python train.py --model="sound classifier" --dataset="simulated modem signals in the audio band" --train_examples=78125 --gain_aug_db=6 --n_mels=80 --hop_length=160 --input="log_mel" --spec_augment=false --win_length=400 --targets=["modulation", "symbol rate", "carrier"] --num_classes=[16, 5, 4] --arch="tdnn" --norm="groupnorm" --activation="relu" --weight_standardization=false --depths=[10] --kernel_size=3 --stem="single" --widths=[256] --loss="cross_entropy" --init="kaiming_normal" --optimizer="soap" --beta2=0.99 --lr=0.0042 --beta1=0.9 --shampoo_beta=0.95 --eps=1e-08 --precondition_frequency=32 --max_precond_dim=1536 --merge_dims=true --one_sided=false --adamw_lr_other_params=0.0014 --gradient_centralization=true --adaptive_grad_clip=0.02 --steps=22600 --batch_size=128 --epochs=37.0 --lr_schedule="wsd" --decay_fraction=0.3 --final_lr_fraction=0.05 --warmup_steps=1130 --weight_decay=0.01 --adamw_weight_decay_other_params=0.01
Rows from block 5 of a small sound classifier, named by matrix and row number. Each number is 128 + 32 x the weight over its row's rms, rounded and kept within 0 to 255. All counts start at 0. Numbers have three digits each.
After each channel's rows are labels from the 100 clips, of 14976, where the channel reaches its highest value: "top examples" is what is common among them. Only what is clearly more common there than usual is listed. The data: simulated modem signals in the audio band. In brackets: how many of the 100, against the usual share in percent.
# conv: pointwise conv (model.blocks.5.conv.weight, 256x256x1), inputs 128-255

conv.199:130095073122127199141083192104147101166141127152091138118144213144147091099161106142109117110109112101107134096090140121088099157071157119123133118154119149109118147116141156135092233108086124112110156078144105112123124165071137102126142114130127118134114101139120148130114112109128153092132199131043071115074137108129156158113132107100123125109166111104112171140094114094104130127124
top examples: carrier: 3.5 to 4.5 kHz (89 vs 24.7); frequency hopping (58 vs 6.3); symbol rate: 800 baud (54 vs 17.1)

conv.255:095092145173159172067122132191173102086096180164144131106113085128194125148120090149100122148134136151175157105143116115108085129121128114166128083186105133080133125079052044097071087111109117168099151147112190157124135122189119051179138083153127140138126122160083141091145184151072138148123199094140192106078113103149106176139172130107149108149075167134139111144125094105126140131124
top examples: fading (64 vs 30.6); strong noise (57 vs 25.1)

conv.68:156115116142139126172127125175102131077224168141122156151119147090106132154113149074179170105125136050100133098079165091105134107167171111151148090228114078152149159119149151129132107147097106090079127091143168112080082114114112159111095137080158134118137130126116114160063137098103082135062102104110186184122121097104092103146151116123053127130142119133071136142128092114150098114111
top examples: GMSK (49 vs 6.2); AM speech (34 vs 6.3)

conv.202:168131127151148155119070117098128111087125179163138101158089120066187139160153211153168111153119111093106118080123135119111077106142102182121110163132116089135121084137139053075099127155109094207149150169145169106107165158155158150128119156138183121130175175150122162078155185168164175154132188123133150142094081142146127188181140078118120111145105129057192146122130123105143141154085
top examples: fading (98 vs 30.6); burst (95 vs 30.2); strong noise (81 vs 25.1)

conv.7:141119121155094113177159128100135057169110135110145075094079101140213084084149143111179127133133119219063179120074091103090188138142125171110103145100130146145145107218143075155144141145099163127108149162162164125105073118121103165178098133151139150125181193122124146161103103121115082137105117126200175094118119097157095179118094106140096174123160114102092135109157104129143166135123
top examples: carrier: 1.5 to 2.5 kHz (86 vs 25.1); burst (70 vs 30.2)

conv.217:083139131154145104133141049143157108145121141085155112122158132118069114125139104099129159087113148142133122083106120152123208103134079151182169163113143161161120160154125173156116116059217113242107113154129114183108142177108135188153131153153134107066138134119085131151187134113132174057137123091177122093160158143122139192110163138108157162144195106098120147137139116087146130097114
top examples: carrier: 3.5 to 4.5 kHz (87 vs 24.7); burst (74 vs 30.2); strong noise (62 vs 25.1); symbol rate: 50 baud (49 vs 17.3)

conv.162:134115172148118133154138121157142107139169176126109143085144132124093108194143115112095153123127038067141207058131161088120148105174140101143171143149142120129113122130103113110200170139154157172113162128105129150147142125176147186153125140122159073114129117091139092181088124110069138082113124140143098110155141103128124107121071110121167085131168113165154101074125120168117111152141
top examples: GMSK (64 vs 6.2); 50 baud (37 vs 17.3)

conv.125:105123110174105109131144131122149122163126120167160159108115116139170100082125123119148089135153115101173143109173158057132093151132167098121116148173164122148098083087150094134228154084115134111122120108096129133147144049091107183097122159116095135095141105144099092127147126115121131107080084147101141117158122080118137055105104152129086064130137105116079188110120084136074106105155
top examples: 50 baud (60 vs 17.3)

conv.97:152121096137124109130104099118140082092050070152130106099137138130143098102133117114113123105128136137130091131150075152167122142147107097131124148163141101127103130099106145121190141140123132159136120177122168094133116167100126108131121187127096109124120152149109101118103116141132154153149144147140093106123167105114128061121092108148123078152113154100119105104126143099110121106103
top examples: 50 baud (85 vs 17.3); 8-PSK (35 vs 6.1)

conv.13:119094094114109129131153136095115113142096093126083107131149129167138122127161197119109100148127106083173137098174170155107129161110192127083138186158076108117163115108130148168054154161151155145093132135129083124140081121134083162106115118131128137116074166124109130164145135104113082114108093124144159050087090132136146104103134136144106068153080104145094178119046150104071103130132
top examples: strong noise (64 vs 25.1); 50 baud (42 vs 17.3)

conv.240:137088136150131141143141172187095148163184171140122160057128154170173127124143121139117091088096107000152164122103132092160121180135074159143124147138097088116135185080092166149109124105146133121133077165127066115143142106099128083110127116120166143155114145204152064107162169124147175139138117089159116109098137096124129119176125116129124173120117119124164144108119167099135143144125
top examples: 50 baud (59 vs 17.3); on-off keying (43 vs 6.3)

conv.226:153129000125110124177099175198100153160085129157122154182140152131128135097087111107112147120135124122107173115077157103166110128254127155120182115123104119127140075180123111132077078125169140148131161130145136117108117143127101126112148145120140155132172108140138096122123115137130116077166161145056182149147180097127141146131149152114160125159113176117194137126119187103142145124000
top examples: carrier: 1.5 to 2.5 kHz (96 vs 25.1); burst (83 vs 30.2); frequency hopping (48 vs 6.3)

conv.169:121100136136114129150177194139155108149136136139162165149150145175149191095099179121124131139126112131101179112083088106060123155144134118144122120209170120127114155084135066105148083070124112081114159159106129093143132127104122094127166125125113069111110157139148119166118103101126180143163161099060079146100095143184149075135208117088146138081071183218102160124084149137089159085108
top examples: frequency hopping (90 vs 6.3); carrier: 4.5 to 5.5 kHz (65 vs 25.2); burst (60 vs 30.2)

conv.110:123112127099188096129160123121161120148157139090107100088162119216112109163145158078105129133108129101144137137133142118119129130103122165093119124084138116146144077134165109114143163182161150056109127131135127133162133179081098097099095124100154119129120123117097132061124135161136135158112064168116082108161069079145158124145080119106171123126151133118132095148150163123115150182103
top examples: carrier: 1.5 to 2.5 kHz (52 vs 25.1); frequency hopping (35 vs 6.3)

conv.113:139103174132110142130147133113182120193120153125108102095147114168150162155162175152151226125104099166123099159146147104113139110117175112066182123173179162134126155171124055081123136146114120129119128142102112128143117109179166082062087114133134105082102119133096115040115195106142172129104178131092084038064076146184118139157136117161159208152134132102100129124139121095155121172157
top examples: carrier: 2.5 to 3.5 kHz (75 vs 24.9); symbol rate: 800 baud (39 vs 17.1); frequency hopping (25 vs 6.3)

conv.99:117143148137133096127085124086089149103115126097095176156102067105141174075101125080184158120191051176105112128171044151156159159107100138170152095191198101181170115114105118186091124141164144107106139137115143109131115125101123180138112071093146105148137158123076131089132136171141112150165101112127104122091075122151153164136082127153098095122097141159169154129101116111187117124119
top examples: 800 baud (51 vs 17.1); OFDM (49 vs 6.1)

conv.192:103081071108087106112082154136101137173132133125096133072101145046058099114104116109068104105118114159166100099158102156176151155096159164120143140160082143091137179136218166145120225175137119170124157153141079125166137134165152092103119134141151126142136132194136164068125105141160218141074150098093087125121120111119142088136144094082120089088105128151078086127099042110124102114082
top examples: frequency hopping (80 vs 6.3); burst (71 vs 30.2)

conv.176:146089124156072145149120200111186119150088136120112098163144154080132165147122174099146146102063047115149099150106135203113173171175110128161208108143085166071119164163153192148131172189164132086128095170129132136186105140069107152101128115100110155138134123102112136166137067112102142098102155126066152142127140146100166134153131116067151110095124145166099067149154133094148142145088
top examples: FM speech (34 vs 6.6); GMSK (28 vs 6.2)

conv.222:115100080105121138197127202182112080100110173125104136123123109134154079095112109082086122121131161089159181152141140149095127106106073159124141122082116081120176137131107082143109115125182190126123132079149018118129149133125122160076121116113131095151161150122105158120117073140114087098141159178125091116163111095084103113112110174135223054128126133140160118127129150157100119169162
top examples: carrier: 1.5 to 2.5 kHz (52 vs 25.1); AM speech (36 vs 6.3)

conv.171:112117068139059131134181208134140077198039124159111098167091158214163140128100176109110099095124092128143102135166092128130108148115103126140127145075083121108089107125127156118128192129104182128076180066155069118165100101155129104126133166141150118120084124134135149106185138157098126138136159115117098136238155051124107119154202093142112131107085165078109063134160173136123137148142
top examples: carrier: 3.5 to 4.5 kHz (71 vs 24.7); 8-FSK (38 vs 5.9); modulation: 4-FSK (31 vs 6.5)

conv.100:115106104143137117166199103095180124154124114170107132137141106193163092182103051116134171108143034163120109156167088182150114159127130123137164101137146091134144159098101138093214193158060117171125125165150079095158130118102124074185096151110128129120090114102142086106154160119124146119150144143152117109117116146075133168097124124113084168128141148143094181125145106163162100102156
top examples: carrier: 2.5 to 3.5 kHz (59 vs 24.9)

conv.224:145149126070135124207153135148210139119121117141166150241157214206138164130097112125139133149157098088137255102137095132123148136143084114128136125136142130073121107115127115122142149113106121109136110117170125068134148144080138070082133100131099102174241122086116093108181132147122092140164252114163124134140155200116141116088153120175101195127181149115073168114157152171122110146100
top examples: carrier: 1.5 to 2.5 kHz (95 vs 25.1); frequency hopping (83 vs 6.3)

conv.143:116119150097104145060096141116149165090093094127094148148155163145096116178134176081112083069143191155087095114074166130137126172139110229121160152090128123066120229166091079156136140118138122186149134112117165073070111105148095117154123143125127121167102107112098120185142152157117092140170191217154147155100159119122131104151126119102101133146168096122101119162117121132158157150123
top examples: OFDM (71 vs 6.1); 800 baud (66 vs 17.1)

conv.195:099104082159146194125104113123090165124127133123159164129133035070146106106137093141117150146142201126138144114155121141186108152132104091161110158139111098148165119098136096142156114104083130140186170074110080143078135096177128207167141122172107107090171158095102130154107194140116109126132072116137182144084156167077132131130194175153092057148093151129150163151073135156113134123133
top examples: FM speech (37 vs 6.6)

conv.107:112142143102112121116171168144134137179084110152128096113176128199106113116123143115140158127149105067144080092121093152100142116168199130090131154125130075161109114120180078073147141141145108153140110105114153125131140106116113132151065108101113037111121139135137120114182152124130153138132030127054120083146125092132140131106118111083145092195151159136151144149107094163136108158111
top examples: on-off keying (93 vs 6.3); 400 baud (43 vs 17.6)

conv.9:168145172129088117165097108124108101137152139097146169166179103169170108096150115095127111183139198128090077177134186114115105147156112107122078195146134083107141122137122129173090090159172137112104145126099104199063094187087151119119113153145130165112117068128125106121127179185126215076118158129141096061152095107149084111121121118056161115100160100116073085126181163108112118137046
top examples: 8-FSK (49 vs 5.9); 4-FSK (37 vs 6.5)

conv.175:179130107138121113094110177090131163154130115100123116158128135184067135151117149163086098127140107084165108110125156160228097118112118106133196155158141156109125131107144136096057201079145158134134122121144119168089115121106114131123108134125099104130179122161099118092091105141124107137094157136085158105149187105100099224094084128100129147153168153178111230154104110110134132186134
top examples: carrier: 4.5 to 5.5 kHz (67 vs 25.2); GMSK (45 vs 6.2)

conv.165:189145107106113132120073187146115105118129093099137110101120187124135182121081151116085126090127099134129107148062116130144127122133158127147168059151119107088078091130077168137104080117076139093110145143135156129127146118100130143041147141160096104113095122117146086114155178123105116159130139123147121160153105133114136158150174156099116125140151096176115163110175166078132118158167
top examples: strong noise (61 vs 25.1); AM speech (28 vs 6.3); modulation: GMSK (25 vs 6.2)

conv.194:091087124100126100122150136092112188160128123117100119104085112057183104107087116111255111087105142157143152148140096086240111088131114118151120113138050170180126142103118167152130124100147170091165129138156113100110138084108107129073115112137128080127089166193127131174173127162160167123125139118131082145138141117111131135132173089233159114097121108093132115170114078164114099102134
top examples: 4-FSK (39 vs 6.5); 8-FSK (37 vs 5.9)

conv.231:098156142116127117133083126157117120158139151112105123110124090150119140166103115137132079150160125089154144201115134096081139132108151148147125091092192151119157092126100188103097135134112138119131145118161140103099148085075143091152125156110192083128118129120172145135144164098128165138153205104097118123181132126093098143107082064128078103180038073108133089110069108099143145133115
top examples: carrier: 4.5 to 5.5 kHz (57 vs 25.2); 100 baud (54 vs 17.5); modulation: GMSK (26 vs 6.2)

conv.11:129149151103111136129158182101195153093113171132149174102135121135097145138122103114131173172123145138105086103113116067124154076110100107169167106119126172155134153113156126146173093115137135100131116151104159102143141121132116126105170135180149108139157138085115122071148104121148183116108095151074039152103146078149102138084072111106097061060122137151132122110141134088080125120156
top examples: GMSK (58 vs 6.2)

conv.15:151100160130116150154091137126157141117132168130093132116145097109120159121117141135152081150071133117100078091099221124048130139080131076096114117129051121092115135110147118145056158137121121136127145140114132103120143068127150203140108133118135116130084118091126116103131102140143168106172125159042141125119094087166137131102142125161142118121137121172178148123127120156113117126090
top examples: carrier: 4.5 to 5.5 kHz (85 vs 25.2); burst (81 vs 30.2); chirp spread spectrum (28 vs 6.2)

conv.59:103151127139171102142075148092109135123059109146126148097114100125144154168109106192127116156134195128174135103108088169138174123113123163117169103210145160143140102153111079144000110080116130120099124133109174141122136135082105154120118125100140124123058152108117079138160174116136130084128099167105147133115107090118141133096091076123116082122174138088122161071121084088131133105098
top examples: 200 baud (40 vs 17.6); GMSK (30 vs 6.2)

conv.135:135108134083123106150110171143139066111049132132131127093147072094116099204096152057113130091150105136173114177123076097168140164145149121109190149089082160170178146199160135079113192055107110126115120120118116180144129129127153181102100144104117104121175095092107073174145164098152151115126099115091080108135144075109138144143158113065157185149196186162150189140095139110162158141145
top examples: frequency hopping (61 vs 6.3); burst (61 vs 30.2); carrier: 2.5 to 3.5 kHz (55 vs 24.9)

conv.129:165125169107072088096166126122137103123140069128146142146115132103106130105110081132134118153125113142139129146112186106088095166120124098147140091159164157218118105115110153153086122158183143126179077142145073162099170105098095122117100139144119089160155183092217097162169101130147143084132123138112177100139093197128153183166127105146152078148175132117150093183082122109119140121111
top examples: strong noise (82 vs 25.1); burst (75 vs 30.2); fading (72 vs 30.6); carrier: 3.5 to 4.5 kHz (54 vs 24.7)

conv.148:126100152100099148172118147124090051110123145135077091159169114155111181137048162119114119076078130114118141118111130153089106114135149098052120104116132105099124159105210140072044145129128155127166152169140129085185131114093150149154133163130115080139151137116131134119167134119149179138182148081100092182128080113166157133136100080144113139065104166106073182117115115094155120132130
top examples: burst (79 vs 30.2); FM speech (30 vs 6.6)

conv.153:124149131171133104158243120121165117088141144101152102125093077108132146203105111120116130106160121088065103234133065135122089143128120150110123122173159111140136133118054132082087182085140155125090162123099100088150116146148156186089095140102145096130116122124035130140121151113156130133125131116116151149248110125089136124112139143114167108149175178087062154160125117141137122141116
top examples: frequency hopping (42 vs 6.3); 800 baud (40 vs 17.1)

conv.108:113110113147143134129132169171173143036097163116126130120098133115176090129169109135183142191110111136166097173147097146120147050095076111105170151145117114085136118086180169084128110102116139071116112122123094102116085175193154102147125095129126169129114124156126118082147141100096115136168129202144097112122138067133136125095096169163071097089063109114103140096151094130144094095093
top examples: on-off keying (61 vs 6.3)

conv.119:131128080157127117130094107094070179222124093079128118118142109109175078147115078166162129149124130161108166133137122137109175118095072140109083099093199113094128165143173159108128093139109121130105097155084126140106108140095136108139137151085161094141173113107153140120213124149109076116106111137083122125149130184108088122104166163145057091096097100120097106113127141137140145142082
top examples: 200 baud (49 vs 17.6); QPSK (35 vs 6.1)

conv.40:142126152137105177133064172120141123099127105155110180069144120181145118110117172045147166106148097071149115132140117136119171118137084138114114118148141138112121193083128114117123070093175167123137088082119050100126133117102155142142150185148147090117140204131096122125129139150172117114118057132143143102113134130125090100076109108162058088117138146121143106131087094135164086083111
top examples: on-off keying (78 vs 6.3); burst (69 vs 30.2)

conv.139:128115127117120190091091140136087129128136105138088144095115146080071113142086100123099128146135188117136164141054115144088083144147154118130141145188128127135146113198111120166133178145105179119100164115172083145127171180098139121174182099094121108127142113079142127156135087103162077116105106121110126115093115067123122123104149123180147080139108136148169067143120124107083125108095
top examples: 4-FSK (42 vs 6.5); 8-FSK (40 vs 5.9)

conv.21:094103114102146103177178096167147097116126115140136137101150092100088200093086094126123110093061113116142160095141153124157141149230117117153172155160126131119112117126181122173123099086128131135153175122102096089130081145105118133100142146145127101152193138148106098097117084129152149144093082130073068087115100083092122122119160126080171149185193129113128134164187063161141112134116
top examples: carrier: 2.5 to 3.5 kHz (84 vs 24.9); frequency hopping (78 vs 6.3)

conv.4:121127125149132102124206155141108106109101141087136132117111188073132072113098187136122124130106040101074145111091078114158080103093118113143073095154164096123097093120136104089135142096096117173120086144119101183121119105126098127110104114156139081116127172134111111057150172121119129149124065124107166126171094136089078136092067154109112118101142182110110121076121066063117123155115
top examples: frequency hopping (90 vs 6.3); carrier: 3.5 to 4.5 kHz (69 vs 24.7)

conv.228:103125119139128079171155102100075110145188157123103113114109157111101158171130204127167174147184135094169063101114127200179080091128157115122136106106109127136153122127210132100087118161144126184137139164111062168103098131131099126153142127126127194123097084138167128140117096106129104138099058077081128123167075122154099124109118151149056193145111144136107154125164163171088151135119
top examples: GMSK (75 vs 6.2); 50 baud (43 vs 17.3)

conv.20:140116109134119136097112128126112201125108094110058135115130127129111156124098071128086128095135104070159113115102202148108111151162108141100119096156089185099118145109146114114182108096150111077125141115105152083121127117138156170143177161121127249151100140157149127129128110102099055162134117172096110142110109153124095144134112148074157139132191132121113102156115128120091110089099
top examples: burst (65 vs 30.2)

conv.17:091085083139106073073120122141093142127120151159148146165151114080107181168148093153101126127147122088171086157155069163123160121097128128105137172150153149160126135155105142146117147150139129071156125095129102188088102145104075074135088143122093174106126102141133117167174146153111148093117132123107204096058117180086171087138097159062115062119168141151108124161145106113133118141124
top examples: 50 baud (49 vs 17.3)

conv.151:140165141096138139127130127097144147122097102138111147123139121088150116149118104170034132106120071161080164066123086088128179167143140172137128152148096132130135138131144119144143098145085083127153105144149120151094114121130066119146157077142091123178170124155184106112137127126137071093132140162137095119188084185193096067081170094133100121183165123101131109163115162130111162043140
top examples: 800 baud (72 vs 17.1); OFDM (47 vs 6.1)

conv.182:166104162191112130170120112157111102139104155118122127127151168097125139184093193119060169179126092042147112155129065146071139184195136112092138123140140134071110149180160148113147122130091130112110154090121160189100153121168132129112106087070109124138075101130071116141141144116125083097173136114107174106110172123145154171110103099127162062120133131125101119159141131126131182150124
top examples: GMSK (83 vs 6.2); 50 baud (37 vs 17.3)

conv.164:158144134096156134148085106113175116105059089162103155143160051182145063117185140184130123142135101106168101114159107131106173157175144161135171168077117109138110126139089075152126157119198101192143109098112132165119145105146107156116117127131119111112185112124101086126119084163117096110134172107172148124106082156135126109098130081134169107106202126182172126167129091113147127131103
top examples: 50 baud (64 vs 17.3); burst (64 vs 30.2)

conv.219:156132165131141150128138196100167069102122054126118140097145105082086109185138150182119125126121132140136100133197128057077094104145111153113100145153141129103127138101129133103055137156124122215149123108132088132087132081119152126125111076171176096109121108114117141079122073185111146132079111152154143081066123112128142123096121138139086106137153085165120142104132125115146170111133
top examples: carrier: 4.5 to 5.5 kHz (92 vs 25.2); AM speech (27 vs 6.3)

conv.254:112096127098083109111108115133155097103078114130138132209116146103083116123143095132109107149083170065092153205080072137075109066120159127113122127249099069080105180122169143111155135102155120150146156148064148119129096094110113150127130149140110123083199133128096097173145122113115151186129110103179077151112127080127107128140145164130153190147185097157190089143122152152143128100116
top examples: carrier: 4.5 to 5.5 kHz (79 vs 25.2); burst (63 vs 30.2); frequency hopping (60 vs 6.3)

conv.152:089125158117127121151128167131156093067159166096110120111098069111096095127078122143097144126125185110085148151150107177096145169159122186120132119102157136146148159124148132129118125160176134133109131161101118096139122124093159116159110092104112159147194149151140156146100179101175113102162158138107129150184149095049089078132100066144046102177148157153091167107109091038160141173068
top examples: 4-FSK (32 vs 6.5); 8-FSK (31 vs 5.9)